A small multi-label image tagger, trained from scratch.
Model: 32-pixel images, arch mlp_mixer, norm layernorm, activation gelu, patch size [4, 4], layers 12.
Rows from block 3 of a small multi-label image tagger, named by matrix and row number. Rows with one number belong to one neuron. Each number is 500 + 50 x the weight over its row's rms, rounded and kept within 0 to 999. All counts start at 0. Numbers have three digits each.
After each neuron's rows are labels from the 100 images, of 14848, where the neuron reaches its highest value: "responds to" is what is common among them. Only what is clearly more common there than usual is listed. The data: simulated fluorescence microscopy of cells.
# fc1: MLP up (model.blocks.3.mlp.fc1.weight, 480x160), inputs 0-159
# fc2: MLP down (model.blocks.3.mlp.fc2.weight, 160x480, transposed), outputs 0-159

fc1.205:565552495490616529536474489455569526466498514475548544477635487541386584562504547506435544409510456500563522514484491527492548523502491502512461469532607532485442580510571587416487516457534561663494429562493408508492540431569523428448517563585541525584458506452419480492473472454556553467534471566555477453459511574512464507585393529475474473474481471493481526420521549558462474524429445440497523511550565539480519537431463505469433505460477525442410441551496565530548443554509546
fc2.205:523387537481452505474532451473512465502483510569492424614439485457453489462515516479549513529537506578484465503441495465518498518463467505535524442571512541549455494495534539500517536556476503524527502536504520477502496608440485537522563490499578568508511478511440525566626550599482470476568518488441441450511514489514530564519440462452566551617411483477481493549486474382491431427546482477465576591516372503522500455498515554522579531427481480393487503431568457423514517630379351
responds to: crowded; cells: ten or more; out of focus

fc1.185:537474409437488529501550512586481462475464439560598480460492464526615518587491552458505550547481442513476559443556475510511534468505475543532599610528516493467530454415574510481637529507522448550480615589601487443437496486472498574533503481490393535438472442462495524558490417523449506555514487586537516519460614489530556498479439548466532533539566521451481503542422495487571426496483549447469501579510449482448575471532599616510529464503553431557472471526440572512508439552508483
fc2.185:517571555478423498482466611425439626469573522396530559452541522553568458449510438512549463504533533544481484495502571511490524543536459522499442443518529485530527544610468499428407451488522494505576484465399478471517441471527534456526483453491541475532421458529477458551477463528536580570421496476500432578550449486453530489497586517495492487489538538587507476476580580521518503522555493507466549539419438542470374492539479364487493552475517463480453432400557588514514605421576433
responds to: fibres; membrane rim

fc1.190:474494534494568486582464426480550504458508467476451532491529542477372540489510468499529539375562482460498482534451456567506480541537484568549560469552565556555550552520518534475502390508503632589430470576458502499481523442604457492431416591564561484529491383482481489584486497566472533417565435556427518556475521552530487514599463563522488474527444461498433522436518545517570490510463460461535511448528398516505445541502473562440534511509532543425465472492476598485524404614550491
fc2.190:550441549525463524483481401543529485469549515529488401559502507488489468489549486440535535508499435504479488507484442547567523528449512550488465403481584578518423544504496506553534596532322527487557460622496444446555478504511532532525502499525530552465503549595400483518480565496562493532416541556521393456480435541431514511470452448540497512540504489491505477504511531458618484502504488491408506537523367537496520515487568481549505501542463509383438513471600401464501487615478364
responds to: membrane rim

fc1.363:461530395521431427390448520522516469566478536460440454547577468504490559561518512603512540479443541547553426491507507472503472413489501516541540534639469576460489489460470557531466461427490561493378563364527445533515523483483530582448444507527532512540491365447552499553554411534541606506545477561491429533501520496470532483527401532485527460410520479558536480569481493553512504508446526407486509547511482423473525345506540497524485530536516447479480488486516585512497545533458589
fc2.363:574506539475477569456558573470451491506531551525448474407513440558523439468444510483468474547518541507415470531516501469533534628453519361410553579464411472577508511537449388431495545605471425455556505533473467483529536493572536436590494518459448571488507551541517475489556455585449383562533470517461497472536423470522444573456557455414509591527455526506550529527467549471515407443558441459429502537530449581457564520468428490523434537540511515564418544485506490505496481518515569
responds to: crowded; cells: ten or more; vacuoles

fc1.253:529520466493526479587473431464486552482523523487445476438506531435677543531477506484482517510518504511508501564565504548437517580582453443530525519480489439472370514476440499432456496491559540546475443467413491515498577411449408523554470490456447538490392589436552386486468467466545494555516568501514441432528434458587522507581525558476383527553484502468466516449514601455439540572543505499502569545544507530534410499430518449409517503457538504486434500489510472388469409469479447
fc2.253:560500522480451511463457444471536454564557550492447534565507476565388408527500536370550519434524469575431478506532486450481540474465539483472385483528544555528540523471495578570531521496449434551518582460527504442556444560509541493493507447508516431451577480438486448526593498528399432454504520517462538614492542499466455454459385481464600480489490568489416493592535500486460491363492508506493513541464448587531550476579590514512543527385470437537522524502538502529541570606506467
responds to: crowded; cells: ten or more

fc1.345:381550451544573485469454499541538512403543491458485551562478501547482548534520515541499460546587507522567429490474544515480453566444542448535457499523568556399473574444431548475501471343630561471507425500523540456443538586438558394512443505560514570491473517526561534432520510551467470522536513497551495490562574480490564550559500555543540495548484479560535507579419525521537437626481503492549543475526553550505508553330518526495470483518556438509494522508563464474428541510539558
fc2.345:588555521439522515569549528431451511521401533448482532496456458468461475596470526514452487561532516603504465530529537561577523438490434493536557431549510637479393541481541506339471505544533502513437515415498470492555514517619486557441470526525443510426483518468529515518491438405465466472522517535548514375525574515475521510518463568432492498507467564525478552536500486496407434547551505618509478503472469464566504462434522478514540481479526488485427608541486415408550487540557399
responds to: cyan stain; bright spots

fc1.133:534478499533372518490510553449501473541549513456442497493523502577577579652561486482496535452505510472572491476392485493532402502479546508447449518534511502499549634528532511572482485519514610470511597539466481481453414454483483514471477509547500514507570395432493515486582463482563559418547449512415539429532440502520511535498481508548531443485502449501501494505501476566446389459510589469473470447490505397510389613497539428459453510478540603477549473534493540521527506569608593
fc2.133:530485530415569547499521463534516430495500562515424497382543533516648522503513508493515521435533526463517534532570450521578518497397548479471539423543471526522558463456524481563442498553491556498455475516491599449526587386496538525490448510471553487474515482543647507579466562630472512432472442478479424506477467577487452545486498388459499517522402526402475514418504475632533468512498479503472525512478443451589484410503507442562558552502495455511479537518493481520513501589397444
responds to: cyan stain; vacuoles

fc1.319:428541528490469565439489533463531561489427626465506469552488422508475452450543456530453580529526539433491484497451451550561511567565543442373501497532551560469554395432546442515566464435420532400478464523476536420418397572455490498473519458440480449580483557458588499545534558566398541527434536477558500547576469430439461532579460517555503461476533543509539535497436531446487488492481473499527450402493494419483473477507524574406531480533503583523487547538473542569566492525584529
fc2.319:581415417451513523455525446470475517504616390520611504537531489544455418510534565522557444469492420400542491560459500474442606494473466566539464603512497515489529465430483646450435509548489443537535448565449467533479470419511411533497552486557443420461504561563509497427464469417555571442525459469491491463522501542541555493473523450545580522473491520476546513534506495478530508514522494496438530480628513557468576536528479513496532511514425452430558523518583514533398520470370504
responds to: fibres

fc1.192:566462486505602471469432491573525620545526529506519476468486522589464498586421509544535526437563464474550506536441534579476587579489479530537516540533567539570598546556521620459564503517558566484583534510455515397602463456527462463550451573495467469508547485547560455520473483566521545452526482631514507443434550590464459546554488608449505531473487441417514551441491501511448477464532544439535458412515440595499397549515531432513533484510547524531502549502541527451551485564548491
fc2.192:520530575500397562471499469444511492510505431500516509568460455480461456406495498428534514462497585497571417514462563532548538563464529506441477491482572465509505557410460535453498523436453532472472490487492552462521611468408524546556521564488458529568466436507429449502538550505498473491473508458591570439566514566501510567579484579431541474418467559478530507465492552423480377473443458450486556447577543487491578600535500521433497480482473524490478522532390479590522525600367376
responds to: cyan stain; vacuoles; membrane rim

fc1.211:533521487462451476479494456430496438499451532517507620537452499541573506562493442577489484474569541592356455601472520428435467499535486480580582438474581470516495467420473483579529497549518519534469480498552480509489514567450433474567495504523522451529528527472533543433449553474428488438507565471463538482447619454495635563483556542507563521432392505535575527451482495430486560545503597491526543614552384550522546490497461506539535566515594506556528506404521517517424482525509478
fc2.211:464531531532570404535464497506504525442454550458499483541462477471451477483540521438472440521521477498477564421532469495617536547591553507515627459536427555477541531585531482496542445390470477510544597496529585471560531436555507612491510495527502554455475571576484475504464573498451477510521508495477436507487426568504490479462571592452469372369580492548514499444434482505454478466412475544545508498483552378593488423520485490497457450541538507522530528518485489547377583451421474
responds to: cyan stain; fragmented nuclei; smooth cytoplasm

fc1.120:511497553475481547527434426420504536533550475540506519555549483469418598543497368607460544487484477511536514456428551453538505571580579457468480538532522566492513465510451458525507525526506514469549478587463563474503578461461580420457403559548515476476570528464501408499499470484408415455565461514478506591520568464471477435566470470498388522506484537482515466625432471449470566579500508561547442476365562457529379529425496532484445493536451497532447463448516530482539512483493592
fc2.120:605477434470499426466583541563584498485465500490469536491488552481572502521484564471424422491455557480501551499531436461437483439436520572577537558566578486467460536502545539491511463535444476466491576526524527499555438530499436485528561391507544614449467495532456506422493463490472557544527513492456444494507440580501541536458521473491539497423528442511487532366632557490518547495537461391456498517500516519376550477628460437445543534456489508547449572516572444478502478465425368
responds to: membrane rim; red stain

fc1.79:528552424445567526509579527574530460528509507586569542475414495541442502635500512473578521557424484502561567453437528516442568437462534469467418449513532554516516611489493520421477496451561466506595518464534531523451463501535583481450566535512473477456515482431400436364481466449512536464589566500549451438524495564460496504546414579442539444437502494575496531483454561554568484468495471506469454542432434561538518574508506400490614438472516446552519513540499517507553447426492480
fc2.79:531462545556422522536552492407478583535502483463441505548502460512415506420512473562519530436497466480448446552451538562451532538440567548473451500518601628527531449484515589375446473483593524454455481500538555485502565540439480500533534451470507489515507510467442483580489503499506422471469480416599495435518513520493531543448627432523472534567551483511646564458552495478361463412555525506422513471548537463439413463541438486525483568457461519462596556537490492471488504531528448
responds to: cyan stain

fc1.196:428589557464586485528496443443453576408451612541479547518529558495457479543505511557557446502434511481416440367527513495533479467550470506460469458551560408537444516528453606486499483434554509546489382510508502501504532503532535531464434526565454432553485473470512457476504469598441495446463549560520533559490589473489448416497503588506410428550549509519504467469409470464463466461428543447438467485632584390456453566457466507468471511430427514593506517538538526517512541480509492
fc2.196:639471498473496494529506497470463495401552517485545463446456490465502532422533552525462532505550627520607525507471531566450538496433494550446418470540580462474446437488488439421615508529482521522514490471468543412514447479522423488549491555604470576582427516442485518438564598532500505555515443463511523390511399525512484462545516558360590545437559528454385440518457497555492493589546482510552513593453439525482598458508509493491523525435431481483508501481479473494543526485462498
responds to: red stain; ring around the nucleus

fc1.226:514531470550535374515380504537528516554413535411478549521543506436446405590521586515521524492513533434542479535462483495455510423564516536432486528493450590482500521514580567513418552443453448541397561545519540428594505515538508570484539583524498565551534543392560554448615534583443475572489525493569441539538500440506442569573545491535461519542476492446522456478496445469545521508495548491474533509556512553546527598514372452540516557478518436548546507475463563526560526463498564
fc2.226:489540527497491592487409520443499439465583407590451417513516467463541440529552512500509527505460496502507546496519476529506442501530516523501521446462576524475408479507552411465510522516494488539498523550503422534523566573526472446580570486481453506480539533520438453594456421611524409520485427476389516497533528585518556567473487496455599422550544472473451411474477551499480410530556540509477532437479484528499435607496566547521595500473520576510448558524552493334512565419404528
responds to: out of focus; bright spots

fc1.309:531565423623497362602415533550557468503510465516558447553495485468452577554480409509577455447535422555506492450480541470478546549547542437574477474519493519472449499440453465488444459511577433552521510550381535471537526495434419555563534427405478438494451368426533536483506492416539559495520466563507545488506509508493571547438558482578470536533454538484478535520461409512443453432434516472575470462498482486465539554416541506509536494522461453485552379530515515553445472473543547
fc2.309:504505587402484599473471490364389549505507582542468437541444494561551414453524485401528432420519483540521486463434523460529383488500474619433557515511475469559549504557493497530511552466399464407554466501547473514515511488506484472461498561541489519392454502483428497526519499525549574513523485510537482479473517471576607530493453517508449566469466446449530472488474585451525473489589425431547410529646490618459481526530526459496555489535529486506537502502510601508483568500432469
responds to: fragmented nuclei

fc1.47:526494414492496435450446539566585473506471525500582547454424535452489489601432404547550455412592533504653474447566450450545456533455481451421514538515610432451475556527534458491596492486559482450448554563538417537497560515467525525477471493444478543462461556443513530525390497553530456508455478497540608507497466508545488483504492482486529469523382543428540442490598440461419505439504549477452481431430551420466537516553562472514598477507515437563469575529484486518448517521550506
fc2.47:501450539507510578494524418499561483470574496488483539524500427468460473561559543502562462461417499453388493553383606543510563541559465441552577448483475577505457351423428568496425499512484527453552481439510545577605565494494535486531556514571495466321536462521524509472459530589547578516437489450493569456525477557520545556546477484595480542427502448571502535435520474469531489555493391514466531501455464507450518476463543505481523547496461520481481489520510417563448415482477475
responds to: fragmented nuclei

fc1.140:573510530503562489491564517353519535481482480475498486473503441493467542410481576572420511480501555493569541498480506510535499489529516522515432471485498598491475584511466469473467506462538493550486479535415473474549428437504484611467490580523401444515437485463587517607576544560528481602528637432554557572548465416519543521572587485520495486560480504482566403544523561474645556552464458519436529497495546564588584501574530528531419544423524517501515467425494523471500479481505539
fc2.140:492598447523459536411436485511576521540519395570504499484503506554478503558454530435521492548476489557541520494507479546486480504485522507505502463439449504489469511499494451500499529457494472479559591418478615417613550532502527391416590502475448479655480477464539503531529494527567539518479475438446473487502574415539496514505534411495535459561488454548574474465467444526466467403544459531465476504594553586516484493474643516470490463478428534537481422342592513502495555429454577
responds to: out of focus; membrane rim; ring around the nucleus

fc1.239:532529617493456427593515467454499610514578518452523484448564479513616419570496441544540522502462502498486430487495520539486549477463528620482423528573398510512595510450508518430552487453546460457508530468515415553591497490497454502510486500519371469498442609452412546424499554642506465502489452522551505580515472526487514491641501536550505508513512534436430525509586521479556481566501492561457506401551520458583474535460502546449549489487473475481523506423535427538521458462500547
fc2.239:469476446475447496494454543501564570463472518509477518512527479493533561384563536471447511425483497510446570497537438479485494499631509496526498513502596499513493388451507432333504542587429524515485602413517574434485527471569547519563524525474509574468521410516526504466488448580484536467499453472495458595529571440535485538421552471488511514494492521467550434532647458552482556311530475508508542486501531538518517464450523516446446480492469508575497451593533450549508512482391497
responds to: red stain; membrane rim

fc1.94:420413476434450516533456552512517535550514446538523509511494509526535467583465468469457489443460443506444539463508493446480471536449492516667562506481505457558468581457424438527464548588483408466492526584461323573588485546506558531524600472553552507506595563419556440553500489448591497569544504549545586552493489485465531548522504503488494472558478485416433472496491463475572553477489581489457537539451579431516448540518411512464436508527477450467446472517526532533467441613456528
fc2.94:274543448461492479452479463515447529544560489493455509520478536469562485531529458572442448625506595459460556509497549420521579541498523439417469637531449498513481456554508545477429527435548487523552385475501515566463402511537469555491448475543528447492493468517458506494514587552571607455549571516498442556476489416530486495477419475528460505467508460536513500499441484461560483474493533444601510539459526542439597504506516555557568493499492383493522557497554459488434462474511472
responds to: fibres

fc1.29:575515510471480466471482587590507496582613586554475555505547434458534571545523397454514459409525431511528490521482514505454482487525534575522459488456418557519593539498442486508513516506498544518522545513414453530569548479464501581482541523498442472432531471532458523378460502455607582498443437553471580503387536547582617512525495512525500422503501537462539493494438446465540518479433518493530447442507516461395446647513493528492409484442509525546470474519599565497492414462431485
fc2.29:484502477461525526433502446533458528482472519494505507542443516542453436576418331547478467496494472483423546493434582483482431601515515499451558531480451483546557554540495574485512447516460492486499600523554500468467486510519447499485471378516445504527512535497499527370542616483368556534524519497574553519542524396531511512465534483598491492511469440496562543538435437442558513586502493498513459514529540511503639424460455424505481537467509460523498442509558431437640434495559578
responds to: fragmented nuclei

fc1.342:438574400501463518565457543601517543503528505539501525547481573519529541563520524538405538503472477546461476487455468509475563592491430498521584549551454460502505474467541521452476484514445412415515468470518376578432523540525555520437578454428495477433522396498582492480530592498541482550541585530520510445494480455545499474534466537451495387559501526565510447414567546475565414475456395462528536485490504559469480596449476455462505458429436501481527459570547504503509576658521427
fc2.342:350448465556469543507468485570582507486543512536530521511502542550487558549462542436476488463407377549629589508520497547499505529524569547459488550507472523526495501537505417539477510486496471433502260493461531508509470506425468449519490532466548457528586538484529521587491497570619522525402540484569442487481466545536505467530540461459563577452514462506608564485495476413493436475552409510501501483443492512526522497556474504451506460457541466458502500510492442502570404467559452
responds to: fibres

fc1.426:560434396501513503484545454554493510482428494456548479561466474467483538537525417575498412424425487524526455532567483469485454466492473441479449472535505535449491659521549563528553539473481444530414550545516551541497472473526475477513389468428484481504472464579540505535498585516443590464598574579456476464518517544423420565518437567594488411455442503497524562483431466543478555405556564492522528452545573511513463542570411483481495520448460451559528588516449431457486451565460594
fc2.426:474572493487500464604456568502526612519501518421530581476536520526483549529438383510460495494458514452477461550511527488534462482404407541464503590479490475490505592493494486504478468495516630471545481506462585520407532480508474576478460509488465492571388422437539430472467519499519502411499644504585568480522468554480507468508512416432478603605557517538523479534556508519603494527452507503478498487454571506383496459440543466442504496491404541478487482402532506473547499417603467
responds to: long thin cells; fibres

fc1.162:554531610382494500463516484450476434529433558536571499598490436609463485462497514548574460562481470496411447505467499551484464541548435529474550455534563477429509392509517431479446592448447480515513481455576376561490556595573454566490532461518486510511481504483464484497548570449513466427529519543517534510497422587504495489585566523501472524439500556504460603543592479458449513576439529546455510482407596517515514486538545560480437502446498629466457489442504593559453495471507488
fc2.162:536471522540619547548454448585480421477473533489445563528463509516475581530466503500522388483515451576403463485543519554543565513496483551604506523520526482516519348519482513550517505662471477458541512531417505483501463534498278505479569462450462540539543544496469455536490472447580516458471458548501515503532486495531547487460431425498507431566592537473473473512460437530420530610509495483496492427400506501498517477560548427498516460484483524463421507487552535527524429508539569
responds to: long thin cells

fc1.418:463532492454534603651454423518507483513479577497512514582484582478459485518521472461511550538486438533544418507413504581455541423472551580493565446569529506515598531553519553425530520607504551497497433469554498568452541523513607503549589470449415502489504471489583496501462452404513509429555489535513477555507536498537556484476586588521511508477585507505564489403423449458552473406483546434495499469441495565474567517521557519454539508429511491560570483515395511538498626470492499
fc2.418:516454503482484491464527432467512546523548465563547542424487453546493543561426483523514491496508596488556632488526516510495558429516504574468506577493577575528485432440495542444569463414636470460479460371515546506555568493431456441511455557515514427556480474378438468495456476503420382525511466460569504399449579513530538487517588497451507502547547564503387460496501533542466569506474487528473493567557511427528489483480492506462488521584374562542452541469583545498427524515511551
responds to: vacuoles

fc1.351:461509484519528568537534496587528497599403496463543407504536462585537525536447409455497538561389443547461529490604476428465473533395560505509500505471511481534442551400500467518504524567500482483508524547558488611534539512485564423514518548526503485460510498593422493497493426551594495584509512478561610552469526517560571479484584541509490469525536458456442485484582593563532520608473513470494490551520488531492493619575516498527425461553490516418488571429539556542568525549430582
fc2.351:479498481604535454461507486461480495512525494501487490479520504439510547490516515527519449515465487541571510467519468513583541448490408480549551433543437443522451571486435523508536529396468568579542532488374487470436437576623556515517516480484480506450481484405550479527445583550547476499440400540488541510533536454475561537518501569545479569512553471427492436550476379515513578447394497461439522500525494457492494502567532527564600451424559433566561572507322521513528489393495549
responds to: cyan stain; fragmented nuclei; membrane rim

fc1.419:418531464551472418533492461479512483517474436568539418539528459488547523542539552567466562469506527461485497497432559585503651526490507480432456488434535553558555428480531532499486481547571508510449440479605486499384439472509512530606491400496400482557474442458497553521524426536465531477537528466548580495560562604509415513502498510504501460499515512479517426572485473514491522633508483506531521453504544549437553559680534619476435496481511458475520513514494456590555469505544574
fc2.419:455477538483498537499495458442523458488529540397509471505524486555560470500511503508611570466484447511538490529508540402547564552487440479520496457543500531543552372500479468495486549488473488500428576472591541527446348491536522393562474407488462578446590502424552460482495540537542457516494554501537499466502563547444397495459499546511499508470559522501502495519474520530521519501485478517561568517511481486403599589492496399458233521488489442523496522492517547557477478554505514
responds to: fibres; few cells; cells: one or two

fc1.472:535549522548672417467463477439498569486552580568600468544489487527455495413475437555522546556443541454507587422544502467482500469501565482472546501487410500497540511450550534549492540492545506446469548530460452577511479577508539477427509590464610534510505541479593542521545512558500525474522505422578552517517496561548482497486590500534545526482430532479546502533450440591432525527516453494383489417534409408584522533426505458490422455516537460478485506558624500567499544511528418
fc2.472:493450445477579519531471511484501339511449509437454514559356497471494512530495518492481444558506434541474518514549481521546463510442427393471586566506587576539537498550467489543517418480508563571470491526560563527459470645579487443505530442525513404428514570471587437434436499459488484499533426451513531464531529465454540529474541564551504486431615450554512568465447452590493537530410569499523515478466550574467473490479420555524526485538527473540461476440395500481522548494499583
responds to: crowded; cells: ten or more

fc1.76:635500532473524488483556486457382452564485356468518525518452556453494535559497464473515523498475453509493451494559489469489522580468485523584536428573462531467530558530439557481528523473545482416465511520540462472469325460500677492577504514533514515630527521476461468514467492522576543438500496490549410518457472466517496472462454492476492492522592460523498493637577437454518474503508562487487492514476519319596469515485476445548486543526482471534495457484519531477563458513503570
fc2.76:363535525537496539571394475544537515545520477488560440540512468560556552492463459462461475427438559533474576491459517447586492642470483506412496494457479443469412430409503525544497497491459533509483540527402562596382498562447579519469493375465499463404424488480442513507489575512423503530537528544423516555500538527436500502483529485500518477473510534491589488586520532440492424518491549508505482440542513632420492502505572545504502491535515412529617538519535460590514472459506493
responds to: fibres

fc1.431:487567495505539612409481458521404547652552439444501544443511489512555457476510506476473487507447493433518537443500458439443550519490518509529511458553416526468503584505475521539398482492429508487620521565535394463566600585464446492456535499496494597481513503534454509505559536436592516534494523531453508482407471458520559486504587529568552518506485522489527511342530533473544594523606544514470518526559498525611481524470545474529566438504479408583500511475477526470471567536575552
fc2.431:376484513502482414542509515443534451391489491493580529505539496515427498536447535487511498476573474494425433533517464470581459540562368536500528536515495550456537418439485480530571577536428449544497608469526622462483334489531458422534464580463495565540497591545493533536518387505479492435516411494484516493477608516507493554489492497573502559510540518506397579504461490546571557563469486557499535486515480480365423480506582481529476515489506454524496483498403460523531453523515524
responds to: out of focus; membrane rim; yellow stain

fc1.317:455526472501525492424449446485503590637504447549518415539553445510486472620487533548496434464514491529609553513555483435472547577478537488580510474472555494498507522484487503557345484514429475488516467563552419515566519590548468487503558542583392530475535547458494532497509532498509538560420454523427495497398495516468540502485620513632589575559513548550458496426467557484474535504584478490557599533543508527616457444508537510541512485484478422520503525544494502530447535538531568
fc2.317:267488501518526522539473556437578501503538444414552557551489468546502537523504504507471537503479436391457481497532515514503445621523471442475519471437435535497475483497517498535563523525500495542446549542515554451517437467533460434507491563488482499566497533538533505623497458551522603549473450489487439490517545485489406476586503478461473546469497504491518541507472541544507446494554560405470436620448425599399516474524376559528441509526548421467543511552383515470497475564529464
responds to: fibres; out of focus

fc1.71:458405490531504552476463525522613503510514477480537532502497512462501521571476477455520513507474503528500482450447533424488460480634599445456513591504582538552426577563552557525503501454594497508437496503492514481476543504510488482513568566421526580396475561515484483436472502457507484479484471597531527523520450548438449559480567527492550434493496541466536526508403530470495544501505559463414457493567469359594456564529546461464629505557563521427428503438420545535488515516655593
fc2.71:518535496428478540525522509499483496547450546360505461513536504530492514498496497528470411478457515470469427517458475456541507413518518432427537529547534485550606456464513520517505576522522583465447489479485475514398483475539403365500439512589478561329440468588537470606564456488541546589558515494516552531486564530481451432448442528507531548582462563512487624439524454507529470446535511486610465513470477493435436521495586501513512515512447460558573463590522500501443492448494606
responds to: out of focus; magenta stain; long thin cells

fc1.206:478546476485522434466423461552470443414520544520532455521432518479473498438594549516515467511518467477507524399491477455499594432428500535497566446472503460445589483441502512492533516590478444508444483515531487522456549482582541590500555483410520558514473450507530446510417398498528594433458488456523538537564495518497385493412577434455509559503516559542516466515445378439526563536592461543446467488530307440429453516425518430459449513515563530576480477509461497480513460563524545
fc2.206:518491536531627514521498458421492400568501479487553451464534526495483547484480616446496576546427544580507429524514455516524525487542528528494478622487493472503506398504473545464507497454517456549559438442546523477361470570569427431515398487507499526491532543580534454438501548574504470424486501553449499473464407566536520560438525540468538386507514542456519573620488513567532486553428545470499550526400571437534463438498390512501445538474480464521543478456445524487453515447483602
responds to: out of focus; smooth cytoplasm; fibres

fc1.62:460550507492524535525505566492529486595518447543489570471542434533550506589450423491437533539491456549496555486528555518418526486489621501428483442470483528460509473437532453574470711538532498459477468519486515520449529440451540504525522433546539499535544561550388477454552395459494575497505397503472538454360537616479482449423557519534564491544445501458528562469467525500623534502471494509500501513484492520497320557547546519509517513481495473471564477464464498474531435461505509
fc2.62:501530432516490393495448488554539520541463482582541495505491516539518510557384366479442502494551518553439511448540550471453514477491480525461500507546471499519531413430492462447405511534471549531493440534380480458598518543541479520601476386556470570507596463512479525484523515501592464467548524450592506560506475484473481452552492473540433573471491545578572574453505505581516558510485448562493460539478442443427464432567474491512328570503546515439515376463555496506483507573552523
responds to: out of focus; fragmented nuclei; green stain

fc1.401:516585526502455549543406418513426550541469545549538474477557482608549559525523471551428492476433496507531529578514511594488541487459511603597616573528449502443572511506502458547432508512528559432421483442471546525482495542447449510542547490403482464490461398483517478439546495437534531475567441461455497448464517517446510599498516538556558490463493483495552533493550483528558475480477516465471421506666557504474371489493498571491538509530453558476448385577511491516583534577446561
fc2.401:521458484509498509472435464517525424541603557526474543466441469448499559480496409436569497434493547521485523464558551493516528571525512492446510418479404396489408573471513551489454542421536501470440438441530551526680588417530560570546464541444441508539500454532501479510549496487437367456508485471559622483475556587484522541547524542473497466499506520414542429507408518493405500495498503462473522511522478603519541579510574536497479468563557592565492493532506455456460525553466433
responds to: cyan stain; out of focus; long thin cells; look: fragmented nuclei

fc1.15:514496461460470496482463495522457481523477453503482580532485529470608483458508552473460541526499562528543594472390390424472457541563441570518545495558453476486475553503496531573454578388447469507610466540613501481494575554443426423532507583506429539518375597465428462452530426526501458473495541542406494417499503499530394523522496567533547525592426548431429576485502436426523576521478521484492545549550465440535529450451469452513482511477521456466505477525524515588522439469588482
fc2.15:449535524550483503523544524472549538511472497553481463544492457489436453520520581485539507399513425463510416494488548533413548423494560547456502491486541453543490417470520438494567448624500551439549525505505446464508390396580575594447380501509540469456567472521603535450589501469601633514456482474536476524505490476478588476472469482618465443445616491504454562401482556474517459487528503540546470492468521590462408529447446517544573472519488496532484451460503521539475519458418513
responds to: out of focus

fc1.214:416519447468472445505517555483500541486475530488505526383524596414568488532464459484479474499557477515416500440507481478530414417656525454473535517463454522486446490523484549434524546273514466555487455478588574497524449521469522472464543513587484484440553584489525485457543537555495506480503513473495482471526470441542496455539472559462515442506459542540564482458524373500399606481525486524543496485546574506467575630501442485404497486478509495502480522581492590502504528409485464
fc2.214:578454524452455555560530503508457484428503441468520482506471456462504535433541627498517504483492543431460458516525424547520594528412542549501446507457529436503472472423481512533446458630550623479501574502525479600500536378501450465497515475517496569494517413478475556483509497448585498480449510484540470548535375524472597516485510465480523579456511565576373437556507557425467528533550538575590546425418447480474438446453530498497492533421500536448576460460523500485573473549441552
responds to: membrane rim

fc1.326:468452452472516588495470505627444510655541434495515554528541529511551533519528409468467475478501470553576523470521500501440481543543524489588398487456505577559496516392479545442390468460364437521522574559534369585470485567466489503396568526528449561465497575523416487452476487483573495555491528554471483535441474478478585487542556525540545474578491504448539479437472526549537577463582494456491501461572519471569508547402498476512478461468450404499420513485483488524489518465542502
fc2.326:420447502393494436511480467501555547509489508559488560567478547507491514545528527531487502524569407473479514553503523496498436453520360475582482481481431423497511509527511447552604541499527495506499523538574634521492337415534388484524540474453480483545411509601487510632489432484475495463529498437526520465511470549521536513473493527465451544506558537463482557610529455516535415632509463531443502537448510544446503503476544494429401525474415499518517504430407530490544520433584491
responds to: membrane rim; out of focus

fc1.350:476537526491514485531515528531461518494537543428557504541469492608536470510514502521519453527544491530474586484583563482469561516451493478422529537498379445583561442558449625456458524447548473523608585405523471567469584563507481543525489534544515533491474466468476415486498405521528601446542494575488510514531416533498528488445515460409466549541519558463533601575548597450506488541438457432494545544467507523544415469468546520515523517614451550466466419351464474447465475453584482
fc2.350:504426437391495429549540439493560406444578451559481429480491509537509448498464523511446528508483447542461527480473553490527468423492569519468494350616556454500494447458554442618529545616531514434502541579471538517406476476514481499531496607497445528568462505493419497503472376538468511545509435436489565507493515484433524451520547419506508486441467555582479449461444514570555512546522449501499519523471459511531569523574575593448518500525490536579499420550474615544532560517488453
responds to: vacuoles; long thin cells